Weights of a small multi-label audio tagger.
Model: log mel input, activation hardswish, depths [3, 3, 3, 3], widths [96, 112, 144, 176].
Training: soap at rate 0.0021, 10100 steps, batches of 384.
Data: trained on synthesised sound scenes: up to three everyday sounds over a background, 26041 training examples, 148.9 epochs.
Rows from block 2 of a small multi-label audio tagger, named by matrix and row number. Rows with one number belong to one channel. Each number is 200 + 30 x the weight over its row's rms, rounded and kept within 0 to 999. All counts start at 0.
After each channel's rows are labels from the 100 clips, of 14848, where the channel reaches its highest value: "strongest on" is what is common among them. Only what is clearly more common there than usual is listed. The data: synthesised sound scenes: up to three everyday sounds over a background. In brackets: how many of the 100.
# convs0: first width-7 conv (model.blocks.2.convs.0.weight, 96x96x7, each kernel summed), inputs 0-47
# convs1: second width-7 conv (model.blocks.2.convs.1.weight, 96x96x7, transposed, each kernel summed), outputs 0-47

convs0.71,211,120,185,194,196,175,245,224,189,172,215,164,177,266,237,220,199,158,177,214,229,168,231,152,188,227,170,261,240,227,201,188,174,191,212,195,191,212,247,233,235,179,200,203,234,184,181,227
convs1.71,167,318,191,199,241,152,214,209,195,163,212,214,239,140,243,267,181,194,193,226,144,198,171,180,190,220,195,187,269,152,188,187,220,181,178,160,213,211,181,218,148,172,236,180,180,209,187,187
strongest on: background: none (50); hammering (45)

convs0.65,159,211,195,223,172,156,210,185,139,225,181,264,145,183,182,223,205,191,241,180,175,169,196,211,232,221,222,253,235,152,202,205,228,162,151,207,214,218,202,166,219,223,179,189,169,219,210,184
convs1.65,235,188,205,167,157,213,160,229,223,199,168,188,241,168,210,243,181,218,218,249,242,241,213,218,242,153,164,191,197,191,199,217,185,216,239,188,221,198,262,249,244,152,207,198,179,157,233,209
strongest on: siren (47); meowing (27); first sound: siren (27)

convs0.35,205,194,214,186,201,144,224,194,226,183,233,189,243,253,216,181,228,180,189,172,229,170,202,235,204,210,183,229,163,153,226,222,189,196,186,112,212,142,212,189,235,202,222,188,202,195,185,202
convs1.35,227,202,204,221,219,215,257,181,206,223,208,180,173,202,212,191,178,196,194,174,180,222,262,216,165,127,222,226,212,209,171,176,187,206,218,172,194,245,177,193,189,182,186,216,199,203,173,194
strongest on: doorbell (74); background: none (52); first sound: doorbell (40)

convs0.92,172,202,234,251,205,214,255,177,182,238,178,186,196,181,207,77,177,167,168,202,188,210,186,218,208,168,217,245,196,200,204,200,232,234,199,180,226,220,221,218,223,225,163,189,208,196,204,193
convs1.92,167,154,159,147,194,213,155,195,241,182,173,183,168,203,229,205,165,200,241,208,213,206,176,151,178,204,209,213,183,237,215,197,258,209,185,167,198,194,172,185,163,195,206,146,217,201,156,217
strongest on: water drop (39)

convs0.46,198,223,229,227,211,205,214,211,211,219,218,200,205,182,219,205,155,205,219,204,191,184,271,119,230,148,215,212,159,164,179,191,186,218,224,190,244,178,190,166,237,192,214,185,214,175,148,188
convs1.46,188,162,200,181,234,216,179,192,208,184,266,247,247,203,192,239,245,191,173,185,214,205,174,228,206,181,149,209,198,183,248,210,174,214,229,273,171,165,167,214,214,203,183,188,239,243,236,209
strongest on: siren (75); first sound: siren (45)

convs0.55,252,259,171,174,208,151,222,228,181,191,213,159,185,204,177,152,224,234,181,200,203,181,193,244,245,223,216,141,196,194,191,223,189,185,192,191,217,200,186,210,247,201,170,190,220,225,224,187
convs1.55,153,181,190,236,204,189,190,122,219,160,241,203,197,208,211,202,200,213,195,169,243,214,200,168,191,239,196,197,211,193,181,166,190,215,174,258,172,225,193,203,196,201,188,211,197,190,172,183
strongest on: hammering (63); first sound: hammering (30)

convs0.47,239,176,218,195,246,185,226,143,174,188,193,226,215,204,192,168,170,150,205,235,200,179,200,219,217,219,215,214,182,200,187,203,198,195,195,229,182,216,198,184,243,222,201,153,197,143,226,214
convs1.47,239,269,231,251,203,189,188,145,254,162,236,165,237,190,171,195,230,236,227,177,232,194,205,223,221,171,234,197,230,229,173,180,214,217,208,213,154,189,207,190,202,209,105,195,215,140,224,212
strongest on: spray hiss (36)

convs0.36,180,191,213,241,201,198,201,209,208,214,219,189,182,239,210,142,165,132,201,232,250,161,188,186,204,207,162,197,187,184,232,163,205,202,186,212,195,200,146,132,243,187,175,111,209,193,206,242
convs1.36,165,175,129,179,246,184,227,189,213,207,243,270,136,182,183,217,188,242,190,189,121,128,192,211,155,153,178,184,218,213,200,214,185,235,175,234,184,182,193,218,225,217,169,200,201,210,218,194
strongest on: doorbell (32); melody (30); hammering (27)

convs0.14,201,224,186,207,203,199,183,213,176,170,185,235,169,164,205,139,230,231,255,217,155,190,188,227,213,163,179,202,207,201,194,214,171,196,170,219,252,185,227,185,233,218,150,193,207,121,207,206
convs1.14,198,239,179,154,215,194,220,199,203,248,213,224,216,236,164,177,225,174,166,197,189,207,215,186,246,240,206,262,170,238,176,198,277,229,228,139,208,263,247,191,186,154,203,168,169,141,232,195
strongest on: glass breaking (42)

convs0.82,217,201,193,293,228,158,218,212,217,179,217,246,148,163,208,234,246,194,176,193,198,141,182,180,186,175,244,181,221,218,207,216,205,203,219,190,203,201,216,206,170,244,192,232,157,204,122,208
convs1.82,158,199,242,172,214,143,173,235,120,223,233,233,188,219,199,184,178,182,146,213,206,117,174,230,198,219,206,254,179,167,185,170,209,144,207,182,201,200,192,188,208,169,190,237,157,192,139,168
strongest on: thin (high-pass) (43); footsteps (30); door slam (28)

convs0.53,192,206,217,251,188,201,199,262,256,223,238,181,179,237,204,196,209,174,229,194,209,229,228,152,171,180,156,227,222,252,167,140,145,249,188,196,218,138,193,194,200,213,168,210,146,203,171,218
convs1.53,157,203,246,183,239,171,222,198,164,192,175,187,195,183,167,177,161,239,175,222,237,192,190,170,188,247,189,192,174,206,242,224,221,200,235,190,221,200,200,206,183,214,216,127,154,221,221,184
strongest on: reverberation (62); text has "reverberant" (62); text has "room" (62); water drop (42)

convs0.19,195,246,174,191,200,233,225,182,201,221,191,198,164,245,245,186,195,279,229,239,232,190,204,179,206,172,149,202,209,188,258,196,156,207,192,161,202,173,194,200,236,222,222,195,183,211,223,200
convs1.19,201,158,177,190,215,225,254,221,179,164,205,174,205,160,215,190,176,168,203,154,151,202,174,183,210,204,178,194,198,140,165,150,210,249,125,203,174,148,191,239,181,243,157,208,209,221,199,153
strongest on: melody (33)

convs0.0,162,230,210,240,178,132,203,196,232,210,167,203,103,140,204,222,191,174,173,159,191,206,209,229,215,136,156,186,200,216,188,229,214,213,194,165,216,222,185,204,216,244,186,226,175,169,160,188
convs1.0,205,183,203,193,186,171,151,231,195,171,209,213,142,141,221,190,224,229,217,163,191,195,185,166,186,196,276,215,271,192,132,145,192,199,186,185,199,228,202,225,223,184,127,201,143,213,153,212
strongest on: fire crackling (34)

convs0.43,158,186,171,161,189,221,240,154,174,192,149,208,142,195,221,162,160,206,183,144,199,189,235,179,242,181,259,218,173,193,194,239,180,176,161,192,183,188,207,168,171,202,217,199,194,176,183,239
convs1.43,207,215,255,155,162,179,174,189,239,245,215,246,167,223,186,178,198,214,176,224,222,262,218,153,170,229,193,204,168,173,241,161,222,173,256,185,190,180,217,201,169,209,186,197,244,214,177,202
strongest on: footsteps (43); first sound: footsteps (29)

convs0.9,191,200,212,188,197,146,248,195,191,232,201,210,212,175,244,194,149,225,175,163,219,189,187,221,185,243,212,208,229,169,151,160,114,224,182,204,228,181,200,195,215,205,179,171,133,197,240,177
convs1.9,139,185,232,228,167,171,214,238,206,177,212,194,179,225,215,185,148,180,204,265,144,215,220,209,196,212,213,208,232,158,181,180,152,205,171,170,214,247,180,185,206,244,185,158,208,201,231,140
strongest on: melody (26)

convs0.75,179,199,204,206,246,170,240,185,234,187,197,216,260,182,205,206,225,226,208,190,174,213,155,203,165,209,216,222,187,211,203,201,198,223,192,107,163,177,231,212,157,234,224,214,164,184,159,240
convs1.75,228,177,213,164,248,200,204,217,167,176,210,138,190,211,215,275,184,204,203,182,220,161,198,217,213,273,144,185,178,209,172,138,193,201,169,235,181,243,245,204,196,179,200,206,185,181,264,186
strongest on: siren (31)

convs0.85,199,198,176,195,173,171,253,180,180,211,152,219,216,210,206,231,184,151,175,147,188,174,155,217,215,183,190,189,162,204,147,214,92,191,173,208,183,174,189,155,184,189,189,178,174,153,231,176
convs1.85,180,163,214,227,226,256,185,233,177,226,228,269,198,215,175,220,194,225,241,153,185,158,121,193,212,214,196,220,186,188,192,216,218,203,113,172,185,192,285,291,204,198,223,209,177,220,209,180
strongest on: fire crackling (34)

convs0.22,176,160,155,207,184,213,205,186,228,255,240,200,172,203,194,116,196,145,189,232,223,184,183,202,185,186,195,157,246,178,211,224,187,263,205,175,183,181,223,147,194,172,194,188,197,179,187,207
convs1.22,191,195,195,200,219,195,226,160,230,179,168,250,221,215,220,165,176,156,222,184,190,222,209,233,237,193,265,216,221,227,195,209,203,194,221,207,230,183,121,184,272,246,217,214,188,217,211,198
strongest on: siren (36); muffled (low-pass) (33)

convs0.21,161,230,141,219,187,225,150,170,193,159,192,215,247,197,212,133,177,218,243,218,150,171,207,203,229,179,178,179,202,215,173,213,193,177,217,117,187,170,252,182,216,226,212,200,203,211,181,215
convs1.21,191,208,235,151,216,204,236,179,231,197,254,136,168,185,220,192,201,197,160,187,164,161,237,198,201,196,225,229,226,243,233,234,241,143,194,217,236,216,190,174,265,198,219,222,188,184,205,194
strongest on: water drop (97); first sound: water drop (62)

convs0.79,161,163,237,210,133,209,235,208,240,158,125,168,204,187,165,189,184,161,229,163,223,183,163,195,192,221,241,206,182,179,191,237,197,183,182,189,229,188,238,163,165,170,127,211,250,221,223,248
convs1.79,216,223,170,221,142,216,175,210,187,184,182,164,229,150,212,184,184,214,203,272,219,211,204,173,206,186,242,206,201,226,174,239,183,155,237,172,175,234,251,198,196,216,288,168,223,208,189,192
strongest on: water drop (98); first sound: water drop (54)

convs0.32,202,194,203,192,165,159,180,193,213,219,183,220,176,220,172,194,185,197,177,194,204,137,214,199,224,177,147,210,188,170,280,236,197,167,207,185,192,182,217,193,202,244,174,208,161,172,229,171
convs1.32,229,197,214,189,189,248,220,220,164,207,205,229,209,259,210,237,208,224,220,216,210,223,178,257,209,152,194,188,208,206,177,217,230,218,251,228,190,213,193,212,193,190,216,121,246,210,236,186
strongest on: siren (58); first sound: siren (35)

convs0.67,197,206,160,155,133,178,185,198,236,229,178,257,161,199,240,157,219,204,231,214,215,218,209,258,143,149,217,263,204,205,170,204,164,186,155,197,213,171,233,208,213,207,184,205,178,235,220,192
convs1.67,152,161,195,230,172,197,214,176,186,201,207,157,189,210,230,196,193,226,251,167,232,209,185,188,187,199,196,202,135,158,233,206,223,195,164,143,181,221,232,214,250,175,199,178,238,187,204,203
strongest on: knocking (39); ball bouncing (27)

convs0.33,201,210,198,188,141,174,189,236,174,213,216,228,177,240,192,179,216,159,210,226,237,210,152,196,178,172,251,210,143,194,210,259,226,215,199,200,234,265,186,155,166,187,202,214,150,214,235,159
convs1.33,208,161,231,190,215,165,229,196,179,181,209,218,276,143,166,231,180,215,205,176,175,168,143,214,223,214,161,211,248,221,174,186,195,176,200,183,225,179,216,194,186,215,218,206,180,214,170,154
strongest on: glass breaking (89); first sound: glass breaking (51)

convs0.62,215,203,173,199,244,152,187,232,145,183,167,235,149,231,174,135,190,198,203,244,182,180,205,201,256,183,151,200,203,191,214,202,210,216,195,227,176,150,218,203,191,227,217,200,214,186,234,196
convs1.62,146,245,228,224,187,230,187,194,200,206,254,205,235,209,200,176,175,164,216,215,201,211,182,200,162,241,220,239,205,196,189,161,233,203,186,212,220,211,121,194,195,198,255,198,181,202,216,207
strongest on: knocking (35); laughter (34); thin (high-pass) (32)

convs0.59,189,208,221,217,213,144,196,187,160,248,235,171,204,220,238,94,219,225,180,185,166,191,141,209,209,190,222,205,160,195,226,216,221,167,148,188,176,207,174,173,212,214,169,181,192,219,210,204
convs1.59,231,139,206,181,224,221,221,216,188,199,174,218,173,186,179,196,183,196,201,212,221,235,252,189,235,258,230,250,196,231,208,156,187,220,212,260,207,161,197,185,178,244,206,235,187,174,212,235
strongest on: glass breaking (46); first sound: glass breaking (25)

convs0.52,114,129,157,208,220,211,196,182,170,193,190,222,158,180,206,123,167,184,226,139,208,191,269,169,199,188,206,171,191,208,205,223,179,184,187,213,220,202,201,221,199,148,188,179,210,233,222,238
convs1.52,224,206,235,165,212,234,165,165,219,231,195,235,226,199,208,212,234,220,226,270,174,249,174,250,230,175,184,189,204,188,167,151,199,119,263,213,252,173,169,207,174,198,194,244,189,160,232,204
strongest on: laughter (51); first sound: laughter (31)

convs0.2,140,250,225,209,160,220,231,232,168,192,139,210,168,222,196,212,223,143,202,155,209,203,191,121,191,173,211,229,229,223,230,201,189,176,210,175,209,137,201,168,176,202,213,144,244,239,183,188
convs1.2,216,202,171,167,174,221,139,204,173,223,201,209,217,162,218,184,189,194,233,180,201,161,165,126,173,187,250,211,204,155,212,244,237,271,185,159,256,184,190,218,186,212,230,203,150,207,185,183
strongest on: stream (31)

convs0.80,230,225,171,159,231,174,217,175,215,169,179,208,215,165,142,151,203,213,176,164,204,224,168,175,211,166,258,223,206,176,185,230,171,228,237,183,181,189,227,213,178,153,226,176,161,255,202,196
convs1.80,198,189,247,154,176,218,212,218,154,147,235,181,219,186,190,219,171,219,188,170,224,152,236,161,228,238,178,207,208,178,218,198,168,143,207,154,179,168,207,187,270,220,186,210,228,237,200,171
strongest on: door slam (56); first sound: door slam (41)

convs0.87,150,239,189,183,174,219,205,193,151,243,188,264,185,181,195,210,191,221,199,139,140,158,272,188,239,203,168,182,197,214,189,151,196,216,218,229,190,237,173,212,171,179,207,185,175,201,219,230
convs1.87,241,186,194,177,211,215,137,231,257,181,129,177,156,164,197,235,181,190,186,181,180,250,161,200,197,238,195,167,185,186,205,238,214,190,207,189,185,205,191,203,178,249,168,199,189,249,180,202
strongest on: explosion (48); first sound: explosion (26)

convs0.15,154,136,202,190,173,204,183,203,178,198,197,232,227,183,200,172,197,191,169,214,164,151,182,185,201,205,162,173,172,193,209,184,221,226,184,233,189,194,241,189,204,186,221,159,239,176,215,176
convs1.15,199,202,176,234,183,229,240,236,208,234,211,217,196,194,241,202,241,237,212,197,256,167,185,262,173,179,203,213,198,227,222,194,201,193,210,195,233,242,189,221,216,171,214,180,211,226,234,208
strongest on: applause (39); thin (high-pass) (30)

convs0.91,182,218,194,227,164,145,192,177,223,211,152,253,223,164,223,173,161,205,197,249,171,186,129,185,217,203,225,213,183,168,214,193,147,176,189,170,178,181,223,222,192,180,183,161,221,240,219,174
convs1.91,184,152,267,216,200,232,235,238,231,225,232,206,235,184,199,198,197,181,189,258,189,139,220,200,166,239,212,249,219,212,195,267,161,207,189,273,197,168,214,159,223,243,247,209,231,168,179,150
strongest on: water drop (90); first sound: water drop (44)

convs0.69,209,189,177,238,147,210,187,170,253,205,194,176,194,249,186,186,235,203,212,201,185,227,198,199,228,143,220,163,199,221,224,248,191,196,179,179,217,220,211,134,217,162,215,224,233,180,232,244
convs1.69,225,136,208,181,185,180,154,214,227,215,230,207,209,148,211,194,169,151,222,210,188,169,156,187,206,253,176,214,214,184,113,241,207,167,206,141,169,198,186,195,222,199,182,168,167,219,169,193
strongest on: background: none (48); glass breaking (38)

convs0.8,198,201,213,229,183,193,272,161,213,232,190,182,249,141,237,215,184,189,243,227,180,239,209,202,164,173,202,164,238,198,238,170,198,234,219,176,212,128,204,178,196,202,233,220,207,172,200,183
convs1.8,212,178,176,152,237,214,168,193,187,213,239,192,214,239,185,214,204,183,212,163,212,174,243,282,184,258,186,142,197,247,132,233,198,206,229,185,186,273,185,199,239,188,191,190,189,156,199,238
strongest on: background: none (47); muffled (low-pass) (35); bird chirping (32)

convs0.48,196,237,195,197,210,252,209,186,243,174,187,205,193,221,227,231,157,150,183,200,202,169,190,227,159,189,205,127,235,222,222,195,153,208,188,181,201,171,211,228,178,198,219,201,201,210,186,169
convs1.48,154,153,234,138,253,225,204,242,179,184,215,211,170,205,196,190,185,244,210,197,174,144,178,212,206,171,220,190,176,158,143,177,163,201,206,151,177,187,194,183,214,198,205,243,224,201,213,202
strongest on: bird chirping (75); first sound: bird chirping (48); beeping (25)

convs0.90,217,198,212,215,179,202,209,185,183,171,202,191,153,193,228,185,127,210,276,178,161,231,217,204,153,198,222,168,259,205,188,233,189,206,173,223,248,214,215,185,171,172,136,197,181,231,183,229
convs1.90,165,183,204,206,240,196,198,217,231,222,206,192,207,204,182,199,202,186,145,233,210,185,199,282,280,225,189,168,158,219,214,224,196,157,168,149,175,204,161,214,189,133,238,203,231,162,197,209
strongest on: laser zap (44); speech (29); first sound: laser zap (26)

convs0.76,189,242,204,205,154,185,224,159,197,204,162,180,190,188,206,179,209,214,183,272,201,176,184,196,178,181,173,151,190,180,200,183,189,198,145,195,202,170,181,211,256,176,199,213,241,156,220,192
convs1.76,266,174,176,221,202,196,206,238,209,212,214,242,245,175,209,234,181,177,269,201,219,190,189,210,279,172,163,199,254,178,127,219,200,210,211,187,184,192,163,218,212,231,242,240,150,175,173,219
strongest on: ball bouncing (29); beeping (28)

convs0.81,181,194,217,204,181,224,163,150,223,213,142,144,234,184,187,172,191,114,204,208,183,168,242,162,221,165,242,192,209,170,184,227,205,217,218,178,213,195,154,146,190,184,159,199,214,180,171,236
convs1.81,193,186,181,204,243,178,232,219,196,167,199,268,221,183,192,284,187,97,193,189,220,220,185,192,210,210,198,247,232,190,229,261,225,213,280,219,191,167,171,225,221,183,250,212,222,215,225,172
strongest on: clipping (27); text has "clipped" (27)

convs0.56,124,178,198,115,164,221,195,179,204,195,116,231,236,155,218,234,198,217,172,161,183,217,170,165,191,167,215,210,177,198,232,143,177,191,194,168,169,155,233,254,182,183,239,206,190,238,190,148
convs1.56,243,217,179,180,223,183,178,236,217,180,185,178,205,160,187,183,185,231,191,204,175,141,224,154,230,243,207,189,182,191,168,229,203,190,251,174,200,183,147,162,227,196,195,231,184,219,214,245
strongest on: siren (95); first sound: siren (55)

convs0.16,174,228,180,201,217,193,219,155,188,206,196,199,151,216,161,237,176,205,230,230,230,202,183,191,202,266,195,216,260,169,147,156,220,214,215,148,223,133,224,221,229,190,241,156,217,203,166,196
convs1.16,184,210,173,217,159,173,195,221,183,227,190,217,273,183,210,213,218,159,166,237,208,204,168,203,162,150,213,213,174,203,189,175,206,225,138,210,188,213,156,187,175,230,149,187,212,139,162,203
strongest on: background: none (59); thin (high-pass) (31)

convs0.74,174,220,192,170,127,172,233,141,231,216,216,218,244,208,211,191,187,198,188,175,179,216,223,157,250,186,198,152,171,207,147,164,181,212,207,181,192,144,237,201,216,205,229,161,209,145,193,149
convs1.74,203,180,210,178,152,224,189,177,188,185,196,207,147,211,195,208,204,175,287,191,183,181,160,221,149,207,177,236,204,217,140,228,209,186,234,173,176,182,195,239,224,209,187,142,264,264,224,192
strongest on: laughter (26)

convs0.1,207,151,199,156,206,216,285,178,217,219,180,155,155,217,176,153,176,205,205,205,187,163,205,195,226,187,213,160,190,222,167,215,176,215,187,220,179,204,185,224,181,223,156,234,191,181,225,224
convs1.1,205,226,233,240,205,181,91,181,203,212,202,191,207,192,220,235,250,221,200,221,199,238,197,216,219,213,175,216,200,157,201,184,225,177,161,206,182,221,221,231,174,227,225,167,149,228,206,209
strongest on: thin (high-pass) (40); water drop (30)

convs0.63,209,151,207,240,201,257,239,234,213,199,208,203,208,209,211,193,222,215,251,248,180,241,240,165,161,195,241,225,250,230,204,212,169,153,161,221,213,155,169,175,203,175,212,270,263,211,195,153
convs1.63,229,234,196,159,215,201,119,178,201,207,219,199,202,172,152,197,198,170,167,165,183,144,223,202,157,232,216,185,235,195,167,230,204,230,188,167,199,242,175,210,201,208,241,134,170,215,221,214
strongest on: background: none (61); footsteps (34); first sound: footsteps (25)

convs0.24,230,223,217,209,234,115,193,190,213,225,202,194,216,180,234,222,139,218,173,184,202,208,193,202,165,197,199,243,249,243,237,217,140,223,231,199,214,172,212,148,166,231,219,149,214,190,191,182
convs1.24,201,180,223,162,195,223,177,183,211,243,233,170,243,168,165,207,214,173,202,215,212,226,175,172,209,185,194,176,187,233,166,192,179,164,155,236,183,167,216,202,167,165,221,198,178,183,221,191
strongest on: laser zap (97); first sound: laser zap (64)

convs0.94,167,206,238,224,188,140,146,218,190,197,190,190,207,217,229,243,236,169,200,187,207,226,148,182,190,213,258,248,178,166,199,183,163,214,171,175,182,234,181,175,161,190,198,236,147,201,239,205
convs1.94,181,206,198,232,129,219,238,176,168,178,222,182,220,197,210,212,188,192,186,229,232,225,248,210,196,200,228,190,205,194,179,181,216,188,275,195,221,195,235,184,121,212,249,180,176,170,212,203
strongest on: stream (44)

convs0.66,198,214,196,189,226,260,204,172,211,144,241,220,203,196,167,105,205,182,157,253,179,147,172,202,212,231,178,158,229,209,226,138,226,219,221,241,219,186,229,197,186,234,172,187,222,186,177,185
convs1.66,150,186,166,232,186,142,267,220,187,245,288,154,231,189,205,198,216,193,206,182,155,166,204,230,191,243,173,211,201,241,211,196,140,168,206,182,195,176,181,176,180,113,182,126,222,214,208,208
strongest on: hammering (61); background: none (50); first sound: hammering (31)

convs0.86,135,190,176,182,211,231,228,173,189,229,184,218,154,150,224,156,184,192,173,146,201,161,172,171,241,203,172,163,198,196,197,209,182,207,172,187,184,189,188,193,217,240,238,172,188,248,110,208
convs1.86,227,224,241,205,188,207,304,233,209,165,255,251,199,188,209,273,176,200,217,167,229,175,209,196,180,235,190,184,230,230,183,189,236,177,200,178,220,183,211,155,202,209,203,200,247,186,178,187
strongest on: beeping (32)

convs0.70,183,228,197,217,147,203,170,156,161,198,163,232,195,183,157,143,188,157,185,212,203,148,168,151,181,218,228,235,238,195,167,180,193,168,188,221,190,219,163,203,201,206,177,135,205,188,207,212
convs1.70,238,219,207,168,210,228,169,261,220,241,174,197,238,186,206,205,194,180,179,176,158,196,211,224,238,151,213,213,205,221,194,236,190,245,217,213,252,237,249,188,249,241,171,186,230,164,203,189
strongest on: thunder (43); first sound: thunder (26)

convs0.64,206,188,210,201,137,213,187,176,212,204,189,198,186,128,219,153,175,213,267,208,173,206,233,170,195,222,186,256,225,216,211,153,194,205,190,220,187,196,178,235,203,171,165,236,183,149,157,195
convs1.64,180,162,233,162,221,189,206,224,204,218,227,209,150,185,195,219,246,183,198,198,174,196,206,202,230,188,247,158,160,207,220,216,226,193,201,235,173,186,216,207,146,137,227,176,207,219,194,220
strongest on: bird chirping (86); first sound: bird chirping (55)

convs0.20,182,194,200,248,182,212,236,224,163,224,125,189,191,173,210,147,216,189,201,204,184,180,225,189,220,206,174,207,212,146,164,214,175,202,171,160,186,151,250,230,213,206,209,146,157,175,239,175
convs1.20,201,174,222,214,165,222,241,230,212,177,225,245,221,243,189,184,167,191,93,287,190,239,139,172,202,207,201,256,173,199,200,178,161,210,202,198,156,218,198,233,210,206,200,219,183,186,201,241
strongest on: water drop (26)

convs0.30,212,162,255,190,191,239,237,193,230,172,193,229,180,162,174,198,253,169,188,226,173,182,231,223,247,173,229,192,207,151,239,233,245,163,172,259,203,261,208,170,183,180,230,193,169,200,223,178
convs1.30,193,232,174,196,214,148,194,224,213,243,195,225,239,213,182,162,140,143,182,212,223,205,205,183,205,217,184,231,257,207,183,217,161,171,180,144,195,224,218,208,190,215,204,218,193,178,200,262
strongest on: background: none (53); thin (high-pass) (52)

convs0.13,162,200,216,171,166,151,152,228,200,208,163,179,178,201,217,180,147,247,209,210,201,193,221,174,198,168,208,207,233,227,230,186,147,163,171,274,224,198,249,176,260,226,193,198,214,233,266,130
convs1.13,185,220,178,189,180,211,202,128,198,162,224,201,226,216,221,212,177,180,231,193,233,193,169,173,221,213,179,232,156,198,235,232,166,229,173,182,245,172,198,166,141,187,204,216,198,205,203,197
strongest on: door slam (52); background: none (52); first sound: door slam (33)

convs0.37,188,171,218,171,238,202,197,150,146,176,171,204,160,179,181,174,192,158,175,197,191,170,194,163,159,147,158,245,203,216,214,204,223,233,203,172,204,228,208,192,176,226,171,183,154,149,189,166
convs1.37,169,199,165,262,207,172,230,249,218,166,191,258,212,236,221,232,148,237,180,162,220,199,195,204,251,198,183,142,186,204,218,180,232,160,190,151,188,209,191,262,198,211,158,181,153,167,194,191
strongest on: clock ticking (95)

convs0.72,152,214,186,216,161,206,220,181,201,188,202,164,193,194,268,233,187,205,166,217,216,180,205,177,249,243,221,220,236,192,100,202,201,181,169,223,152,164,243,252,207,169,204,169,252,185,198,245
convs1.72,208,264,242,196,157,215,194,154,205,163,210,177,198,197,218,151,191,213,199,237,229,209,155,171,167,172,166,245,190,188,191,253,175,212,180,186,185,217,167,182,175,187,215,212,166,209,212,187
strongest on: water drop (50); laser zap (38)

convs0.26,213,242,188,205,182,175,262,103,140,205,192,238,181,219,183,159,175,169,240,180,136,204,221,200,174,182,243,205,202,185,147,180,221,222,201,259,190,138,224,214,249,178,181,165,182,149,196,195
convs1.26,191,241,206,231,222,197,128,270,229,253,205,194,209,196,162,237,247,155,164,224,208,222,191,227,222,241,190,202,156,203,194,190,209,172,167,210,221,204,265,190,201,213,163,125,198,157,188,237
strongest on: spray hiss (34)

convs0.77,222,209,189,228,162,149,165,209,182,151,202,255,182,195,211,171,214,202,246,229,226,214,200,223,186,163,170,218,145,146,168,237,141,220,144,198,138,193,209,224,202,238,170,180,211,188,263,216
convs1.77,202,238,237,139,172,149,214,232,141,249,226,178,213,159,187,164,193,193,184,232,171,133,167,196,187,209,203,186,228,198,108,158,230,166,198,175,232,229,194,169,225,173,185,206,205,223,186,219
strongest on: melody (45); first sound: melody (30)

convs0.7,185,220,174,161,182,220,213,216,217,187,225,181,157,197,253,192,198,145,191,184,236,186,216,188,172,181,190,242,198,167,203,160,216,208,231,184,223,210,162,151,157,200,203,170,172,202,218,201
convs1.7,154,255,199,228,226,195,243,226,195,180,170,131,189,216,199,225,180,188,254,153,203,253,210,174,237,210,208,206,167,222,253,217,220,205,186,201,171,190,203,222,181,223,185,196,142,213,202,168
strongest on: clock ticking (62)

convs0.39,239,184,214,182,263,213,174,115,224,218,205,198,184,223,172,102,184,233,204,209,191,195,174,184,181,207,207,140,190,188,167,192,167,199,214,250,189,214,175,164,234,196,199,195,197,158,169,228
convs1.39,176,146,231,182,212,182,257,201,231,227,202,206,200,187,162,152,219,168,210,200,271,208,168,158,228,245,216,208,169,223,227,163,257,172,237,234,131,146,224,182,163,212,232,167,181,196,189,204
strongest on: glass breaking (63); first sound: glass breaking (31)